Weights of a small contrastive audio-text model.
Model: 12M parameters, waveform 16khz input, encoder arch transformer, encoder norm layernorm, encoder activation gelu, encoder num experts 32, encoder layers 8, encoder width 128, text encoder layers 6, text encoder norm rmsnorm.
Data: trained on phrases spoken by 400 fixed synthetic voices, 35.4 epochs.
Rows from block 3 of the text encoder of a small contrastive audio-text model, named by matrix and row number. Rows with one number belong to one neuron. Each number is 128 + 32 x the weight over its row's rms, rounded and kept within 0 to 255. All counts start at 0.
After each neuron's rows are labels from the 100 texts, of 14848, where the neuron reaches its highest value: "tokens" is the input token at the peak. Only what is clearly more common there than usual is listed. The data: phrases spoken by 400 fixed synthetic voices.
# fc1: MLP up (text_encoder.blocks.3.mlp.fc1.weight, 768x192), inputs 96-191
# fc2: MLP down (text_encoder.blocks.3.mlp.fc2.weight, 192x768, transposed), outputs 96-191

fc1.387 [144  81 179 117  88 113 151 149 113 109  94 151 115  85 172 139  60  61 149 135 131 148 115 133 150 145 108 116 143 121 154 155 116  69 150 106 146 103 106 116 172 149 148 129 147 137 106  95 101 106  57  84  89  90 146 163 165  98 107 107 138  98  91 147 130 115  96  91 108 163  76  97 113  92  82 138 178 158 134 152 147 172 163 110 128 128 146 103 105 112 161 172 171 117  91 144]
fc2.387 [ 86 150 138 133 164 163  95 100 162 123 121 167 116 174 165 154 118  96  95  49 102 126 152 128 134 149 105 133 129 109 152 114 159 129 103 131 180 111 137 182 116  94 131 111 145 141 151 127 111 111 139  69 144 148 130 113 157 130 180 169 133 174 124 129 190  65  92 151 107 108 123 105  78  85 172 118  94  89 139 166 166 159 136 153  92 152  95  78 156 103 154 196 121 144 133 147]
tokens: "river"; "kitchen"; "learn"; "this"

fc1.274 [137 183  83 123 157 151 107 151 140 156 106 176 168 133 109 150 147  90 102 111 125  98 102  63 148 113 158 182 103 115 129 131  71 158 184  95 145 183  90 115 111 137  96 110 118 167 206  92 166 137 119 143 126 103 102 180 100 167 151 143 125  95  80 108 137 127 143  99 193  62  94  71 142  95  65 200 126 162 198 154 134 135 160 165 106 141 144 126  69 143 142 169  85  83  97 142]
fc2.274 [165 138  77 174 191 120 122 138 116 126 162 116 173 173 101 130 127  68 123  89 178 109 153  96 147 144 102 119 151 111 128 119 117 182 107 169 127 166 119 107 136 125  94 122 143 118 103 148 165 141 103  89 120 121 127 162 192 155 153 178 145  94 101 123 164 201 154 124 156 138  77 112 131 117  85 159  80  88 142 132 147  80 100 136 120 168 188 165 109 179 104 126 148 113 144 105]
tokens: "<end>"; "station"; "search"; "beach"

fc1.126 [126 123 137 135 146  89  94 112 126 130 177 107 114 167 147  44 106 131 121 117 113 109 162 180  39  88 147 119 117 166 153 103  89 138  90  53 153 112 128 100 137 127 138 111 170 114  47 146 154  92 129 137 132  89  78 110  94 152 131 145 117  96 142 164  96 153 146  76 185 157 169  99  91 193 126 175 159 120 119  63 182 115 168 128 132 129 107 114 104 155 148 144 151 181  72 140]
fc2.126 [102 118 125  98 121 168 113  75 143 126 148 146 146 157 151 128 101 142  78 121 168 141 115 132 172 151 103 132 158 104 103  45 130 130 104 150 120 207 107 151 183 179 105 143  61  88  72  22 142 161 138  85 106 133  96 109 111 207 170 115 115 122  64 112  80 142 145 173 131 152  72 127 162 163 117 130  92 126 160 165  57  83 133 112  97  95 136 143 116  99  76 106 180  80 102 117]
tokens: "took"; "book"; "good"

fc1.675 [ 72 163 203 144 112 115 148 140  78 148 128 136 145 145 120 136 160  90 152 183  90 101  96  81 154 154 202 119 133 103 124 161 112  57 174 149  97 160 108  87 133 105 169 121 152 155  97 140 111 100 111  75 143 178 210  93 153 186 119 119 141 153  99 135 168 182 115 134 147  86 143 130 134  77 140 118 148 138  97 188 150 147 158  51  86 120 121  98 117 158  86 108 139 100 160  83]
fc2.675 [107 179  99 104 140  79 158 140 168 163  86 199 101 124 216 114 140 162 138  84  96  56  92  86 127 144  90  65 155  48 119  47 146 156  99 154 107 166 104 135  62 159 114 173 166 132 109 180 117 132 108 106 138 126  86 119  92 125 120 182 115  83 105 134 183 153  89 106 142  94 206  99 109 116 101  94 130 130 140  91 107 161 117 107 174 144 125 142 113 156 105  95 138  86 129 129]
tokens: "vase"; "waits"

fc1.574 [173 190 162  98 141 165 134 145 120  71 118 138 192 124 117 128 124 134 130 155  97  67 112 158 111 153 122  82 136 140 132 112  97 108 172  88 125 152 123 131  60  93 123  68 105 139 136 151 106 143  96 149  62 102  55 193 148 100 112  98 115 119  57 112  90 155 137 147 168  98 124 133 113 117 156 134 153  97  84 164 144 173 101 118 176  92 122 138 146 173 132 110 141 120 115  80]
fc2.574 [128 121 106 152 122  99 182 116 109 235 100 144 133  96 130 106 126  93 149 144  69  91 185 155  63 129  48 109 140 123 101 113 117 161 128 165  81 123 131 161 106 105  92  70  85  88 143 143 143 152 160 128 144 177 110 103 141  93 120 112 140  92 147 162 111 137 107 149 158 131 142 153  81 134 115 111 108  85 121 128 123 112 146 119 136 127 134 108 163 190 148  93 186 175 138  92]
tokens: "<end>"; "ball"; "back"

fc1.564 [190 136 152  90 161 143 112 153  59 151 118 154  99 151 160 116 115 111 126 120 127 188  79 134  46 163 117 108 121 109 155  78  92 175 114 120 106 110 143  88 117 110 130  76 149 181 198  98 199 134  97 106  65 137 124 163 136 127 148 137 139 135  93 154  56 125 131 109 143 107 100 158  87  95 144  81 169 144 151 102 166  80 109 155 130 131 103  92 182 129 160 112 128 105 105  44]
fc2.564 [175  84 138 111 128 124 135 135 109 182 147 110 102 161 152  89 105 137  45 120 157 125 115 130  92 124 130 105 177 122  88  56  99 159 168 137  61 152 116 119  50 156  54  78 133 150 149 111 152 173 145 172  81 179 151 141  94 145  89 187 128  59 176 154 177 159 136  95 124 113  93  81 110 129 125  90 101  67 163 120 133 113 101 142  88 153  75 137 113 155  99  92 180 103 162  90]
tokens: "<end>"; "point"; "boy"

fc1.528 [120 109 161 163 139 138 111 128 141 127 140 137  82 143 145 185 135 146 132  74 130 104 102 105  62 141 143  85  40 143 154 120 167 130 130 139 115 117 121 165 112  96 128 161  98 107  57 179 130  81 101 134 163 142  95  81 132 158 137 117 107 107 130  97 147 165 128 116 103  62 116 131 167 102 122 135 170 146 169 104 132 114 166 175 120  84 146 110 136  69 108 149 165 158 170 144]
fc2.528 [149 105  97 117 159 135 117 150 132 152 141 168 169 108 132 185 131 125 164 132  89 165 196 149 101 133 116  92 136 135  96 145 113 115 163 217 106  90 147 171  86 100 124 154 134 145  82 119 151 158 104 139  29 134 157 106 111 126 102 150 174 118  93 105 159 154 113  90 110 120  91 202 145  86 142 163 127 123 143 166 123 109 166 201  79 156 132 105 195  53 112 132 147 161 127 156]
tokens: "vase"; "change"; "eight"; "waits"

fc1.487 [163 123 150  91  76 138 124 145 165 127 107 151 125 118 121 147 116 131 153 146  81 114 138 166 146 156 121 159 149 121 143 108  99 182 175 135 185 162 136 109  84 116 192 150 161 132 141 180 106 142 145 138  86  98 139 163 192 139 123 156  91 155 122 118 136  57 143 131 151 145 148  94 198 147 185  48  75 129 118 124 152  95 184 133 198 117 110 161 165 163 193 127 162 163  95  92]
fc2.487 [143  91 124 154 112  75 116 172  66 131 194 159 119 139 122 143 159 138  81 155 109 200 134 194 113 120 116 146 101 145 109  77 181 215  98 168 117  90 124 138 113 102 109 105  95 113 163 127 134 134 148 132 155 130  89 119 108 110  94 122 131  95 195 126 147 133 154  98 111 191 103  97 113 104 131 129 112 186 118  76 159 177  98 134 143 178  96 151 145 130 110 143 177 205 111 153]
tokens: "king"

fc1.294 [132 137  97 152 145 161 149 167 114 170 157 122 144 163  99 100 168 106 111 131  45 164 150 117  91 137 175 147 182  82 130 147 148 168 165  94 116 168 143 143 176  91 155  60 117 130 121 116 173 131 113 113  97  99 106 155 153 143 153 159  68 206 166 125 177 119  71 105 154  92 148 124  51 159 101  96 199 105 158 147 115 153 143 119 144 123 115 139 138 135 138  96 147 145 105 137]
fc2.294 [ 96 160  98  86 199 158 120 150 104 176 148 178 135 167 171  49 184 102  69 125  76  90  88  74  48 128 161 147 203 143 111 135 123 119  71 142 104  90 120 135 145  73 109 103 128  97 100 136 103 114  80 140 182 155 115 119 200  65 105  86  88  84 151 104 123  93 117  94  86 108  97 188 121 148  85  88  97 110 136  98 115 141 168 106 148 188 110  97 131 183 144 107 111 135  87 189]
tokens: "<end>"

fc1.485 [124 124 159 145 100 137 131 163 117 175 134 152 141 196 107 105 137 160 147 195 130 146 133 181 139 176 171 161 145 138 102  81 198 127 153  99 112 123 156 127 161 164 198 186 124 104 138 110 129  93 116 149 156 106  71 100 147  88 130 105 111 105 109 126 167  93  88  99 121 126 162 131 115 131 126 151 160 135 110 130 130 109 119 103  91 132 151 128  89 125  67  83 134 103 191  88]
fc2.485 [143 155 130  99 142 106 144 160 101 123 179 138 149 119 132 144 178  42 139 134  74 129 127  80  90 133  68  69 165  81 124 123  90 137 147 187 127 166 167  79 109 115 110 124 144 121 103 108 173 137  66 136 131 128 123  54  88 186 108 119 135 123 135  77 107 162  94 186 160 173 106 101 125 146 118  90 163 147 143 120 135 181  88 255  68 126 125 140  94  50 136  94 116  97 129 133]
tokens: "<end>"; "stone"

fc1.743 [144 180 101  97 145 133 115 106 101 129 102 118  82 142  75  59  93 153 182  48  23 103 144 112  91 113 118 121 145 103 133  75 136  95 100 168 147 160 154 123 159 162 126 142 141 154 138 133 166 155 121 142  97 113 118 126 135 111 162 120 146 138 139 139 153 140 132  52 138 114 165 121  74 122 144  98 113 149 162 149 155 154 158 123 142 116 104 105  96 123  37 113 151 116 100 211]
fc2.743 [120 124 105  91 158 133 113 162  86 137 156 165 149 136 133 202 145 117 147  78  97  91 136  87 122 114 158 175 169  95 186 125 115 122  93 110 112 167 151  94 164 121 128  84 162 164 111 165 145 114 125 116 141 102  85 170 152  93  25  86  78 104 128 124 181 163 139 120 113 200 206 103 112 145 114 162  60 168 116 163 145 130  91 159  58 150  54 102 125 136 147 155 114 148 136 155]
tokens: "king"; "hill"

fc1.145 [104 140  96  96 106 132 108 178 115 151 112  80 147 175 127 134 188 209  92 117 159 138 124 151 131 151 161 142 155 180 169 142 127 108  92 177  80 125 171 131 203  41 122 123  91 140 108 132 137 139 149 137  93 114 147 147 146 161 104  94 117 116  72 134 160 152 159  92 111  89 137  93 125 115 161  64  97 122 103 193 138 100 138 150 155 108  97 108 166  92 121 111 126 129  96 103]
fc2.145 [107 157  55 156 102 135 115 149  71 166 182 104 174  86 116 160 140 121  99 133 123 184 144 176 117  65 104  82  83  89  72 110 148 122 153 150 113 120  97 102 124  90 141 130 196 146 114 148 122  77 177 113 131 144 110 127  93 140  97 112 134 139 156 160  99 168 119  86 133 131 101 132 155 164  96 144 117 146 154 151  64 185 183 107 102 140 127 145 130 119 119 175 118 149 160 112]
tokens: "vase"; "wants"

fc1.255 [ 99 127 169 126  97 167  75 162 137 195 117 119 109 152 106 104  44 166  93 140 167 167 137 127 126 124 190 151 100 131  58 113  87 152  86  89 150 121 128 123 170  86 114 176 141  92 111 156 104 134  64 181 110  90 128 115 113  91 140 163 163  93 160  65 132 162  30 116 174 136 135 161 120 124  97 169 133 111 166 163 120  85  70 176 103  82 162 136  95 117 124  95 130 129  95  92]
fc2.255 [ 97 179  88 140 113  80 130 142 106 146 127 151  68 171  65 100 124  96 103 147  99  84 129  77 104  82 152  66 124  82  92 133 125 152 132 181 153 138 174 151 118  75 109 101 106 124 132 109 137 139 114  59  87 144 101 116 108 124 149 135 129 171  88  93  86 119 132 112  87 114 116 115 120  96 169 197  63 139 139 115  75 141 136 115  75 108 140 111 121 161  84 127 131 164 113 121]
tokens: "took"; "good"; "book"; "phone"

fc1.642 [ 69 145 118 125 133 100 167  62 156 172 137  90 129 138  78 145 109 107 156 177 140 147 119 126 135 128  93 130 165 100  83 160 173 102 174 119  94 111 142 147 164 213 164 153 167  90 104 122  23 113 137  98 128 151  96 133  91  89 147 103  83 137 149 140 146 149 110 156 121 139 228 109 108 124 168 125 130  81 181 135 164 101 122 130 169 134 195  77 100 181 147  99 178 123  83 159]
fc2.642 [101 102 150 150 169 154 144 108 130 148 143 154 119 113 127 126 128  87 117  85 206 116 118 124 138  92 151 156  85 139  77 140 107 175 114  98 147 102 105 127 206 133 117 143 133 185 107 130 135 135 183  81  99 186 133 103 101 126  98 158 110 136 156 113 107 136 139 121 175 172  75 140 165 133 130 167 150 164 143 116  99 131  78 108  94 134 113  97 118 114  96 126  58 154 112  94]
tokens: "took"; "book"; "good"; "girl"

fc1.767 [135  96 102 116 111 148 126 149 129 150 115 145 152 123 153 182 125  95 149 235 142  66 139  81 139 170 139  95 136 143 115 114 126 114 187 170 200 146  87  85 102 125 164 110 135  78 117  89 104 137 152  83 118 121 170 147 130 111  97 191 166  93 138 130 129 115 160 107 140 173 139 116 102 113 188 100 145 187 122 158 158 126 106 125 136  36  99 166 113  45 123 138 139 124 132 159]
fc2.767 [130 211 129 104 153 108 121 122 115 122 137 164 124 142 152 122 211  61 107  77  87 153 166 163  90 123 112 104 151 109  87  71 143 163 128 150 158 135  98 145 109 151  95 162 143 153 112 141 149 154 141  94  81 114 148  99 164 151 121 102 122 144 185 154 114  85 168 131 130 136 142  77 118 131  93 163 128  95 130 155 137 124 199 112 119 168 106 127 135  71 164 157 145 163 120 117]
tokens: "took"; "book"; "good"; "king"